A small image captioner, trained from scratch.
Training: soap at rate 0.0013, 4300 steps, batches of 128.
Data: trained on simulated grey scan slices of phantoms with and without marks, 122500 training examples, 4.5 epochs.
Rows from block 4 of the image encoder, named by matrix and row number. Each number is 128 + 24 x the weight over its row's rms, rounded and kept within 0 to 255. All counts start at 0. Numbers have three digits each. After the name is the row's rms in percent of the matrix's.
# convs2: project pointwise conv (encoder.blocks.4.convs.2.weight, 128x512x1x1), inputs 172-257
convs2.0 094:074125162151115135147093145100117133121134112135112149150172115122125107187073143122124135127112137116128162141156096093121156136121121102114146118131121179122147139113158096097155148146140143121113132132095139103122152110118156172128120128107134154133098160
convs2.1 104:084114129108128143144136125177149139133156124169110126070096099132140124082160113126134099099104138098103113136115144099131110150084093139110060106094117127111178131118123070105130120110084127135156152127111157136119118143147154131089120122102120099135120115
convs2.2 097:160143167145129125160152129138110167081143109139127138125129139087134110107167088132105131114111124098150091123126115134119107148124172136138158092149107119159162152139118094163169157128102126138130137159137153127126131100125129144168116191140110102146158139
convs2.3 100:158127107101138131147130135125107137151080152120123153121153107127137153158138116134167151132130154173144169099116130160131133128139101153108153058153065118111138145126183111132147145129087143111137111099138149131111149121156152139145091165122162139126083117
convs2.4 099:143124131116127139179099154144105141113084132109076093106132119123146146134156120132153127118130107158118140146161129115145137109118151081148166142124160123136154145118080097115131152138146114139100120154118193131139097133128127082170145115114104150124126152
convs2.5 100:139133106120125118198125115107110126137133132118146151151105133175133154083121120144103146149124135113150105090158139132090108143123124139130161137129095121112163159161125136140123120080115100109078150124128120127163115138134152155092121137152123156155110128
convs2.6 104:111136172153081137152090092139146125129132129157120135130144124097109122117147131184132103051134140145139124137107101143110121106110114135106126132116118087163133115099113124136139162152104095097125156138103107142132130132102117133177147137078090140101127169
convs2.7 098:152135127098119129151131139117117141099134140147143095125159131159183125126109148119116167150087143133149137124124120143126089110137142121121132118131125129125110114124123119133085077116148141146113167127150147135171108154107118123112148132088112126126169137
convs2.8 093:164146118086127156134137114123132146113190130130109147113092110150119169149108136137119146130152114144110118111131134117145142104134190132146079130138125099133092133129107096136144171117083071157156135177135129138133128136130113148114121130113132112121134157
convs2.9 097:175107109101106132138091155118125128115112097125148168115152130139117170083117139139124143143114154118176159081112102156116147127114139097127085118132112136123135096160133128092112138164125098134125168114139112140141142111161147124121151120123128174118134093
convs2.10 097:172136101131123122167081109151160149085093084135121115159199128120112132140111140103141138151086108160150114136127120095148193131135112141100154108119140111110109133181096105141118129141083146155132132074100146133133124150134093141145128134124148116129123115
convs2.11 104:106088118091091107129147152119099100138138128104147126123176076093114099100119076128111103112136144148149126139121116142148131147110158109151133108108093120102132159129134119109089086125121157165130163132129131119135133139158119127134153123128129124105136117
convs2.12 098:140128157101083151119158120163107127129142117148161123122127101095150130122078108163142132138117125135105122128128148111167147123123132137099107117161178125175130119120107170112131140120159126146145155154162117101136168161128134150112103114092139138099147132
convs2.13 107:156126121149131150148149130127098123110136171133124146113107115114138151123101128112107140131141137103131124148153103112087142127102145115124120155133131116094112127145135144115064113160161136115088167197113136137141144111126154117116136096157097153121152161
convs2.14 098:145129136136190121095161142094158129102122099171133097092122162079111139119120124139116141134156135111128111153106111138144097152118115153151132142106156153074124102152131108149127159133176118120127126168130144093165122067160153149136124152160149145161107152
convs2.15 104:141089159097140118155189158118122105128144094132108105148139135086076134097144124116104131109120125141116132113175135097105092145116135120091119099083106103122149137120114141134148156123140104132098099104119145127083130114126116130155138139120138128131150142
convs2.16 101:149126150119145141139115117145115116181096122152101113129114198120135103134149095119143143164131140121093097107112107113140152100139120131178159139091153120146101136098100132130152119102118105157134049138125117123141119129137105086126109163120113114128099194
convs2.17 101:140179142145096139174101171117141119105150115122109128123121117126182143124165148152133081065095131101152108110151080163121114152091161110157136144147130142150143116177127097152124139092125119117164081139166123141134119132134158122130120093061171125119105108
convs2.18 098:120092120128150138125144107105153112103137151105147139140186090098083142134184091142110140168125128166113150122117102153141139139139131122167142171131155165099074108102096174098106128135116131095134167121136120150141105102113093124145158107136135130159169116
convs2.19 103:161148130135116105113100128126130190144132121132072115133121111096119080140155112151136098117107097164156090119164143123143110182161114085145098126137136123112122157126132120106128151141138154186111129137131140108114099192091128173138147170125156129088136126
convs2.20 102:131120103142112118129096127087118162128115150088144099137135115105146100164131107126156121081133139142111117087133139126136156149106114141117132150105188128122089128110102080111139161129108156126086122123102147141089123180155126143165135114114097109141142180
convs2.21 100:100122094126146121121164136106123131089111156102149106098142142071131135123167125131174117107129158152146081122139135107085130104134076140162112139126157089117102137180120131130117128120126167122136103166135125128141137131127148116129163132158121158141106117
convs2.22 102:093119113075109147137140168150156136129143115121156142106100121152152127104146093106139132149115147135138135137161152116105163104088167094089099145156111128125089098140125116118134138154060134115127171079139132132122159147138106123117090157137117153106115136
convs2.23 099:165118191164124117178144180104088141114123126163135122150124132135086097160090119120145136153176150125126175143144182103138151116101111109125106136141150097156116177124123104141112129126114127095144153143124104121135098149149127128127132157171133075136100141
convs2.24 107:169115158131121118118141061103159138140110080095110103115098109155099151172073163151094144181128161123118103150130104104134135125111170137144145105140137148139148114122132106116108130118102095132098098148135121085110091105161118086111116134117135112122103137
convs2.25 096:133129116143118112138138132137178168119116122097115175139116129157145164130092124159095129143143121127149140137118129147068151178161129142085129140113128111074133112158161125105079123131122108122080137143094131184122140121138103130090087126121119116137155111
convs2.26 102:132106140109118116125117136143102185147157156151137094161132162098108136096096124146105148057175136151142090093151085115103110102117128072146098153134153156098130148127063119102106134150091154153096146126124087135144133165099154137156172153111129149128141125
convs2.27 102:119121111136108133143141114134115131124197145111109107115124128113115166074176111092130134101064135116159111155167129120098154155080121120143118132185120155125138190071130156135081078093174117145115140169116107143112153169172174126102135128061083111127147095
convs2.28 098:148140155081157109121151109122124093129153120148155126113131104151070121184157135150138134133135133144120146136109114116116146182131097115120091114087146101140142129138133124165135110132142125120166139118093177111128108124115129123096159100134118114122136089
convs2.29 102:113121133160095155092080114102135144142143132168085129171119096111143136200136116182153142120095125122168123098129146147094171103137107098116167131138112153145130128163118112143142119138118145146145084117169181147102114137158126106151128159102148092152138117
convs2.30 106:103082106126097102103091137170094155128120138105142091138131096162111126102162101164181113120107146113110162150163128157145120117148124113125100086153109119125147112137161163158124149134109151141137117140141154141086119119118147137084132108119161085162127123
convs2.31 095:129113159112083142143127133141112083139160178121153043146138123149100133094116092122132139162186111147120156139132124127097133136095122146109112087096113079110129154183133087140165124123149123098130094135113121144128110118173116155149110108142102119096127144
convs2.32 103:100131117139102097137147121150138094137164097101142122127159138182077125150146097108108108134117092133130146123107159128129105124148129127126109171150117126118127112150101166149074139167127147167147136123169097141130099141127132097114137138156103152148080116
convs2.33 099:131149106152119128146143120108149094110199133125159094148122162108117140103098126133156105126117165139132112078134107139145115155113145104169120136152113108099109106101118103115088143109088147144077142139134180136127115113153117144138122151070125106152063127
convs2.34 100:129105098139134120127126103155139179117173115151151137122111144103129108111100120158122134125191146178111151102139122119110147109142128131145155142157140132165095106142098110121119170115110083120148137138159126137160122115161114133131167144102093115180141166
convs2.35 099:178088115177097148102084115183171141137136118109088110114124100162153122145153100125143145119095118137130124102116144133127155138089112147119151130145167108144117092172129129153128129097127123130120109177128114158138101112129157151117146143147142085132103174
convs2.36 098:147126159136124126159148142133066099137096112082135102081081112136091153169118146131128115135139129109134146124111092115151122161131132132081154122132131152153106142111104117120125146105165141131131146135135128153120107117120122179097113098190113092124115101
convs2.37 102:118131118116122114111187141121113135146139138135136141126099150129133082119123087140124129156127100148123144092090144122123113158136120177123118107151170128111113111085142105124193079122141151113138108120114071158101160123124134115155160115136119121082194145
convs2.38 097:164096126110117131103162103166092126157111091114115167150106150155121166182139147102124147129133100122133124144106132128149129160090135120144128119138104116152126074145150103155089118174099152169110119112103149115147115114100119130123141130145109112140154136
convs2.39 101:144167127149112126180146145150125127104190165138108108109121112122128102132127112117158138182152174159089165144108105160134149087134117143107153110127138114088120138116119097109121143142118137094133114131173099145152095145174151142127158156107124113120125112
convs2.40 093:093131144134132143157138139103138122152127098110118137129098084080135114120105123101127148103094113093102139090115098109191115135098125104116139123146143112131140139121130100139115125105107156131137157142131132109109097064164145127085121139132106146101104085
convs2.41 101:095120119176111116161151134128120094138118173139107138165131141121120096153137115185104125138150151156069112169109175114139098118133175074120150142103111101093133152141156118171167151121099154105117148162109112141169140122067097137106142121124122148144105121
convs2.42 098:149118117153115101125133121103158088149099112118106131147114104102119161090161092175175157110132158144139151134137119104163130092113156124134139151122118129148145122174133112118114134127124098128152142117158140123097170149117075132145081135085099119197096117
convs2.43 097:111138119146116136122111110188130113089120160148135136098186128135136111142155121133139099120101108126130100125175116145097094139122112143093129070104144118145121094144111140162140126116118125136130152122091106107105130109154126111132136137111113152113113137
convs2.44 099:131164133132122133141124111140131110124116213141093086103129154125092151101094150112104130080128132129136108133157110128131094134119065094102125106105123085159141153136179094147126116122131129121121116097065128135135131123105126140123160145133150151106110161
convs2.45 097:136148146135135097138115133128131133126090140115125166134114107122165149136111153108099096149093084117162113149153109152134125131122096139157134120130178099146079126107135113129178113113158114167118093131108146129145192154121124112121123105129122100152140136
convs2.46 096:131149105146150148120111118133183163130102136124104093135095129145073129124164108124118158151113137135154134108135110112124142136144130122165105140123170141109142133121099110124082129191170125101124112124116158115068105131104146111130103148094146103083163126
convs2.47 095:166102158151123126132107123079132158105164114146076100084111108084091154157118159105146140149162101119138162100110128161122180161164126098127146141108139098119143129163083146121131089122150137129167149153153127122118100130123108147118156135095148098115090109
convs2.48 101:079132137112137145144122109119103131140141098149150185086111125098131120145146128100110158132089119067112143132118117109116138139081171134119149137105146117190112109105109110104131139126101125103132135149118145136144136108121093151137135096105140153137143087
convs2.49 104:113158106176143091124168130131135121132136113105076111131104120081117168113115105141153095138095121165112100143126095085138142168121118114196117157132157118111101121087111166094125120144136132128126110137164177118094116108136124115130078143129121127119117163
convs2.50 095:058111091091102130128132082164117127116125131141075120111095144132079185130110080126128136120162147127076141113115073130141135121126150132140140131086146134162133119083163133108134146134101172104123097139117163112156159111081125118111135102093121157094132151
convs2.51 102:155127122128083116109116123118130136112156107141133119106171165106138161140112174084113080168125129109118158117117100150129110124121114163177158140139135131162144145097147143121144141131122084109135130117095138121158151126135119119141086127150148171144097131
convs2.52 100:114153117133101136129120112177124136129145093136162130144111109111116104127173126109122091182150144127099092082110156128107145148100176109143132119144144106122132142115122137117150143090172132095119123167078155135096120091115131117110098133140095114121158126
convs2.53 093:092093148098163132126089102141136161092124125154152114165135141121163123077132124110119147086124113149117114089156126145121156112118158142100132113149156109121144118118180088136140103156153145165155138160120162120139116135168127163129117138140150152100168129
convs2.54 099:156108113120132130124173102143154158158148158119155103102154135146088103143112144116173124152182117111127105126108143114142166098115122174073153117129157109132129102124146101171121100146108108110150098130116155095168097163144111144130139120127113110121137150
convs2.55 098:115088138139122122140132118184110147103109130149159084170139154103159102128130108128138122129137100112103130154134164099099166124124103126147148072133124141138143151129108133097117158124112107135174137173079102090127124147116129075133143149141143129122138160
convs2.56 100:129106126119136119104134125142148139151098109114137150141130124121184108127153115101148138149121096111098136139102117165170169157097130135118143129158145104127114102123132112117140128153144140092165115114161118096138133103167127109129120133118124162111144117
convs2.57 098:116163140135146150149105144103083129115139096110170105134150131157104133133095121149096130150189126115138128144141122133130142110115083162153169131140134149142155145155170118136131125132071120105099123096142137103111157178093150153118137119110120101095082119
convs2.58 099:110142144138155135154091132147105178066134117094080105147144175113112125139143136100122168128127108083099182135141101143151112114112115098118125161132138138082135157118118087154141106148133127133120120122118154109132125135073104106149125132088108122121104093
convs2.59 098:077101130113112087113157117143118108148118153108124106110111127152116107161078150162096105134123101124111158146119123138130124165142113144129106101090108115142089096134129125107105121106109113108110165130149159168109148152147146147153106087112102124165119083
convs2.60 095:145124124139141137155105103117133080135104138115137111137121126092087111147122141111117131159115124122091161147109096116140126137143118183138153147125161109115095142093120097101119099129106095140108126151140202128127097136126118100107078040105136061120123196
convs2.61 100:117128161112144143104099108140158141109129165105114072150138155105111158064070077112125111126111120156129116164144134099096114098120178117135120167077140133113135125150106160115111133163137106157092150115155095107133139098138119125135171099119144123124144129
convs2.62 097:064119157121128156152132139152088121117130138154148170158104154092122130151144102144126119147154126117110136124130102103120126108132097141142120142170121091135107090096141096133171119112105140105132097136131134125152127164107157130120154144098115175091182147
convs2.63 100:144094138138082094158092100134103138107143113119106135140100124121135161125123136097126121137122141083104151136143151114110118114079166135099134074084116093122135107151126161119132157116098129096086132162134163131109114099090099147128156125150167119111113125
convs2.64 104:148150133143123126124107130097135144110130109114161136143156118134102080122156140130141122149147133101139123142132132139108127144110153092124121134108088127128157154124163171139096119114150139124110153118118083124167094056113150153159129131120128119100138102
convs2.65 104:069126126107111113143126169102152167126156146079127126119140138142133140165099111110136102158134176101143126127104146123138131137119119109173127125108177087130107114084145125126162132108100128092115111145131100105134143112144102141143100175120134107111149086
convs2.66 099:142101097163159128145187158152141109094165127122149101139153134155081106149121090145095141105141134126147100106141130135129093125140130116164136112114101141101119167141122139139174144136122113168172085141131185105162166103141122128109116127173141131147086119
convs2.67 102:121111114104177155131112104140069126149124158117148140119129138090165164100117143124149087132101120054088105141141123155116143144137089116137120114142161147147123103142124154135144132143114109120147140106134131138122128104103121146133186110114112150148157156
convs2.68 094:114175118091090141135127144165137146118149114109106125114154094093096096158123124145160136142109158078122132157131146159166147122104107150134143072134151143124102093145139179110138135112126183165107133173156095134056149168131131117109129133124138098136092148
convs2.69 101:131125172130159160129127115161106111109112132113112140137146132122106104120170125149140145144136081116152109133113157089091136128112117159121139087128171124154135130114156131113119134124155177171124116168107094138082081174125152129142154173126095118150146095
convs2.70 097:107099153141112094075130119109186118107123133146146119156162119118091150108116154144159136146139152156118154089180118134132132150127127151100135099073104129105103140105115070120125140137147093113121139166132137077121136127153141096141102153145176119098138133
convs2.71 096:128135088080120137111142114104132140109144144133121097139117141129116132114119153153159174163136131146139132138120098132123106093155109143150130101116141144153141143110150136094119159165112156150151119115119131156108102110150113140113132081133133115105122132
convs2.72 101:092115123095115154138130092134135135086195129100094101154138138127150121109128138142167100111141165177103106112138128104155127172120152045120157081089125102065156146192116132101169154066139111118138041092092094138130135113155110136103131137070164091143131112
convs2.73 094:119153123162155112097095139104148123109152149073131147075158116138123132100119192120133147147122146123143146118114121087175102128135136109134127137086115093100067136155111106156157150105160129110149094123107110126078112110092135100150107129146144134114111129
convs2.74 103:108119090141125087122122147126125116096113128136107162147111130158134142159126137108117164171133136184165146133118116115148127131104140161117103190099117124114144134128110104175110148120111179082116116120158097119113115103137145157161107156134135114172130138
convs2.75 103:068172129140128097148125162105136123136128123112096104123129148133145108103077091106137156108142120134151123166158095115129139125104127154115156159082139135147127167115169175101138101104123178128135134142157130117128088102091133154133158127095171126173106152
convs2.76 100:126120117136148104122138135132136131138141148126132122144116119090143130081087129163150133157121127124124128112103174113152140110159142120171162071157125107146132162127151111130129135141091132174165154139116073124134139132140113159139102161115103144144098130
convs2.77 095:105103102105120131146118124137133131122104154128177119099164119133180116063117108092096151117122075117130096147137105176176124135105121127105128106104100095108140129137127130111160158126149179138117121139125100139123166134157115123116137140105123128146153138
convs2.78 102:182134122177150120190111125123084122128108121085114136166101134157107129128169105119154131108102123114161133091147129136134103155143171093119139092136165126121139174134124147128090146155098144125142146177162116117154112123133144087111155126115148149164126122
convs2.79 103:106136128176119120142164148157132118162144113167122130152105137149090145169135118136087180115117133098136143141122096122055111084137139171138136080135120149105116126123147143125115122151124091119137111098123103138094143173086127127079152151090077146108100132
convs2.80 101:150135108145135124139125141082155131145147201160118130112161134150177141113101168108134120148124154162110128118123166116130147119136124159098163125116114130111101149139130083168160134113107113115132158123141110106111135079149086148133121103139172129098094149
convs2.81 093:092138128168166129102153113163119144140170104113123127088130126115117135131174165124109095102080123104147087137095178151140156119129129145145121135114122116134100124139109110131104108140093152123117157138101088109130100129111126179105133151119133099141118165
convs2.82 107:154186185122098167124135080140101137146114124166138127145112123146119080108121140142142131154160107157125173146103142117175118103114103146103143151124145097078139176092147133141137135141116132132141139114092118117129145129128116107104099100137111111117139130
convs2.83 101:110160126112144147106163139104134112153117095135113160120117056137144167128177105135166129155089155075166138141142108157124131115123104131112155132135130125136125110089103153108147125155159147141097167178119141125155154142132141141104178145105152126130166134
convs2.84 098:170116120160158130076184157137117137122166126120127102097094148134112126106121115123107117158089164141104148118097160119086138108138129130130137127145114128127130177147108110111128123121150110119130113123095111117123100130111147148121161179186127122119152154
convs2.85 099:113125116079138130117122113110141110129116079122098154134153140139122141140157128175158145127121118112098101166122109106113130113102107147122139138107094123122109096161113129153132145143103135122097113124101170113179117162111166130145109116138168130110104147
convs2.86 097:144155136161116168140140119148090136116130112088112125134170122152141127163102100116143165111157092149134140158145089117092096115107141117128118121146152114081162105135180106125157135118115127127104148129127101116125124093110160155140105107156112105103165177
convs2.87 105:121107155125115119110144131121136068132114115141121125115132131095148150142108146150135114149121149102093129133101086111123130104145096108141088157157164154118147143138144159141153126093105134121090143146091080125175150091121097160102148155104138132103107134
convs2.88 102:112125162136158149094159140147086135107129099116134104139136112140091129124165116145209123145124135145106130153102096095138127125122153108153104093168183138087118112127113135133167109127099160114144095130171089121123137143088141060116094095152150162158104137
convs2.89 100:173143157102129124138136127135099143114090154128120161178113157133080144157153134105116160102086110113121087152172150135130102137123137096098169155121109148082166140157140094149111058138158124133116128112100130147156116138127131106104121149160139109113113107
convs2.90 093:114154124135125119123144105122136147088170120109173084114145153147128092136101118096117142119163187178102146117159154121137113127102131117121131135150122115133117149160133107135118112125174160113139135173125143091139116114133126150098121138098062114120122069
convs2.91 111:099150133159103091104154139115129137113131137140101140097154141126120088156089095118116122155163116117118150161136131116124129147139094140134115138106142087136154190118138121139118121149092123112131136120134098160113119071112117151133122136100145117142148116
convs2.92 101:116101165129160109101137111129111109101129126100138128100159120097111087128095140146099132124158125135089140106135130125182087152074154137112164102114134117180123089147114120138111165114111154116114176142113108142167140094079151122122169097146089172069112119
convs2.93 103:122123100137126151146134139110166123117112112133103121133132082159146142133140123161084122179164110149152169134134124127143175158096088136112096117137149114112117110125163130139135151097087179101132091120108133124120131088151101137155148114130144143092190126
convs2.94 115:123164118190121136136141092123134096122130158168132156109179141140145149140062142153153152121143165136130116130134076119130121152136055112106133099103133130138110112071133085129143114130084138108101102132123152105104143095098143102104100116129124137095130141
convs2.95 105:158084118125133123103158106108173123139127128147163171175128124168153157164087162104112134108160152129139138121112099108162136130160078122140156162109130125089111097131130129125125088114192128124159183115142107133144162139154125116127127146126101107171110074
convs2.96 098:180114144176128125176122143097143131127073117108112126092129159110127110108146115161121132094107110119162127119145131128142130129099144077141175102136156136090130147149116100104147117142150102163118108185152129144149148102110113133138158108110126127160141134
convs2.97 096:121090128152119113138177161125148180134177119094122090142111118111121094124128169084133145155116114091084145106133119128138105094110160133137175119141129099114150130144098079098138110134124168145153156139147123138138119141067100086137124111152155126130130136
convs2.98 097:134101160137169106150157133143083099158135140141117156143124101113141142122130106145151137139076101113118109105146125086095137099125118128087129152113122118129131134108105145113173103125111176116117131115171090088144144146117110104151109117127094123121135145
convs2.99 096:074159097147108145129148123106165142118146157137128144093131132126161111136120162104135157134108129155164126138125108139118091087116123111084100150144103138086141090145094139156165091133119177085147125149102094139164133090110090127108095106102141134156111122
convs2.100 103:100112144139142081168131141134132162138165096114155126118136158116130178125103117107125112131133089120130119095167128120137100081102114146124131134143115136150132103133084091170152131093099136109133086126149122110122138128125144173124133141124158171144111130
convs2.101 101:170127112124089112105113093131155158151096134179158157150138108111114136174159148106140158164095148125150104151117135153111149136113093131108117101140084118122114112136121084122160156157128168113145123147108123144099133140111088152136121126121136113111105120
convs2.102 102:128125091114128113161151124124128114137105129104178176170143114167111143098102110093136130150143134087151115132095143144134119117145143145112154104165125159140180107133126134133137096111098125113085106090137089140104139121153058110158114120140091136102128159
convs2.103 101:090120114136092114124134118138104132105134134114119153086153080117161109129117141123133093131092121145113099117109128152115118143081172103101140103148124118124145166134159151129107127122113139097173159088121119116148146133119113135116138102087139099140147095
convs2.104 099:145135100128155119143154146091129100119145125151159128135122150140102144129129134132145136098138136096113094104133099137101155134145110096147107158144111138119068132130133114116166124111115122092156146143096201126132137166085148151173133118123094154085178138
convs2.105 103:134111172167118133159130111121118150167114123117124149132173157092134131181150126159132092157167121125134163110088132115139186151139126140146101107156128116102150121135150180151107119107135116146133084127135124103103155115105132127145109145086139076142099076
convs2.106 104:101131094152131079129136099150124126130097151137133165115107124121114127128111113096110077123143133134063102134141113121165126123142105135101137149096121138102091155134118105134137111128121143143163136111169121128116145134126142133118162110112182169140114150
convs2.107 108:112131140119162130134122116115146095076098130170122173147118138164136155127103134161096129136126132151093126107108106154144166105114115165127107159155071114164107095150143138132103111126121143148141109096104150110136119103119157147099124168180124174145114093
convs2.108 106:128149094125116065106108168108131156143181104143093108139163114153102141150115209110124157117195112125131134150141088129156118175130120108152101111119113110117152120180112105149109139140115110087129122109136133101123182094139158111146106111129155155102106137
convs2.109 099:121168150118119150146120140068127140114129115073096138157133120102117134116133123115127151099137119139164105121159105079111149139113140163139107105132128097130153122126162112141113106133143145115129112118115143109120124171124093116145149099110124157075127131
convs2.110 097:146126093161107142137105148155140090133097106094118129143131120126132101189118142123184107131164160125096183119134111170122141125142158144076141157097120131128106098139115125131099149139169079075123120115137115142163124113150085122170110085118097101147132095
convs2.111 106:138110150137116131116100190142100156075162140113129166131134152127108110110153075115145161140079138099150117114163117137104139143105182089134137133146124158106096101143117153142101137123130126115141103131123122127141146125083112127150131128105095092119137108
convs2.112 096:148087117121128121122136140152142145126144119178132123130099160102099159165126095112148125150104129086147136152136155121137141100158078112139113160094115120133145151074139142168083126144138125133122122131140149103118093126143092132179068132134119146094140122
convs2.113 093:159156123144111109176146160124133086112131134102106140112118140081087145127147184156153124116101160137147133133112104105104187143139110115104146107127112113091097098131118122144141122097134134112114130131120160110130128120090123159121135122158086147134126128
convs2.114 099:083154087162126138123115117129115119172092125125129120135128166136132137105094138149090132137156143074120179127108132139105155116150124167135139119123070115127114157083151102133211119105081129164112155113121137125102120085066112128127150140158124099077108153
convs2.115 102:153134094134148132135134117139105116101107153100131065155156137138121131149125143110135108124113130091085169102136113121131124116105154095063135140118122144106158150116146170114121119155191081103102138135171129140167118106129124129101131143159134086110107075
convs2.116 101:094116152095137101134114112130145133129144155081153099110099089150099158096132153120127129091152108161094136082130149134155136123114131137140099147068134138136113122132162098147139136125119163132153133084137136126095119120139112155118139103129139117114092125
convs2.117 094:142125112156150130123123129127101135130113131115084133148148144160150171140181110094159141100082116108078122119112115161109136141132161156175128107114144148115112133115113138135107128147130102158149123125113120144116135173136177126095094131127157129139097156
convs2.118 095:137113122126096141123128128096104119115137119132174140082166114170133133147147151124092143114127156160143155154113079170084115101153152126142143132134123096113169114181133144137140116085138124097105100103115146105136134103107118094140104119101114114139119131
convs2.119 101:116136101118139129121105081135125097105104151082138088135161121121137091133095134154144125160153114123101152153100115136148132127136136108132156115129125109129115134147111137114121115125119127117138101160114122153139133103100143116166117129122113130113091053
convs2.120 104:095147114136146131143126107137099151146107153155107112146068123127141111093134134125127156142123111153130158137077126157135119105128117109101157141091102088122134114088176156151132093144159160145149140135127124130120108164094154152105079143117077089135102163
convs2.121 093:116124103110124126134162111165128155128180118078119141150161128137116156184155131147131129124111135146150089164174066121124128132125111139156110120138170084155112127111157131122112090101090135119155132123121168153138124114139109169105092070127118122125128125
convs2.122 099:099123149150158128138145128165105142115133130089150137117120147123116159102092108116116109116113144090134139118165129130158145081113126154086127155121120090119135171159117151162158143101093176167125161108128102136124125156138160091147148152155118166146112110
convs2.123 099:122108136147110125183103121130132120107104136111111140094127121144106124134096160192119115126140129152110142101107131103153117140138152078135137122108094130150090149112115158138168121127119138126105126108138063122123118112105139181111160148142126114137165100
convs2.124 103:120105132111164107105139133135102143122134073100173101151098135128158131140092124087142090110141088128113111114168134130162100093125163162060122105080098141164128109163158089127144166116087114135103123118107139135119116122131123124090139118162124145142095160
convs2.125 104:124133137112102137150155106089158125104175142065108145114122148127132110118096118132106152145156129094083108162141120167148091104133114161134163128104127136139103117107120133142183157091113140121145135140129171170142163146155107120112141108111151113134127134
convs2.126 094:137137146100166112101112098135112122128147120114149132166144159128113139121139129171122132089106114105143172098102123124159107108107115139099104124191130154086108135138125151099125113099141162142089131125142121121078127122142104132143151098108082135135125146
convs2.127 103:122097153124132125125090134107136126133179130135110177141118119145105160165060134072110158134115063160135170100140095069139132146124115125136120127132141109099070121104143121116129112106117114143122128143129099123131115114124087144153131130150130145111134165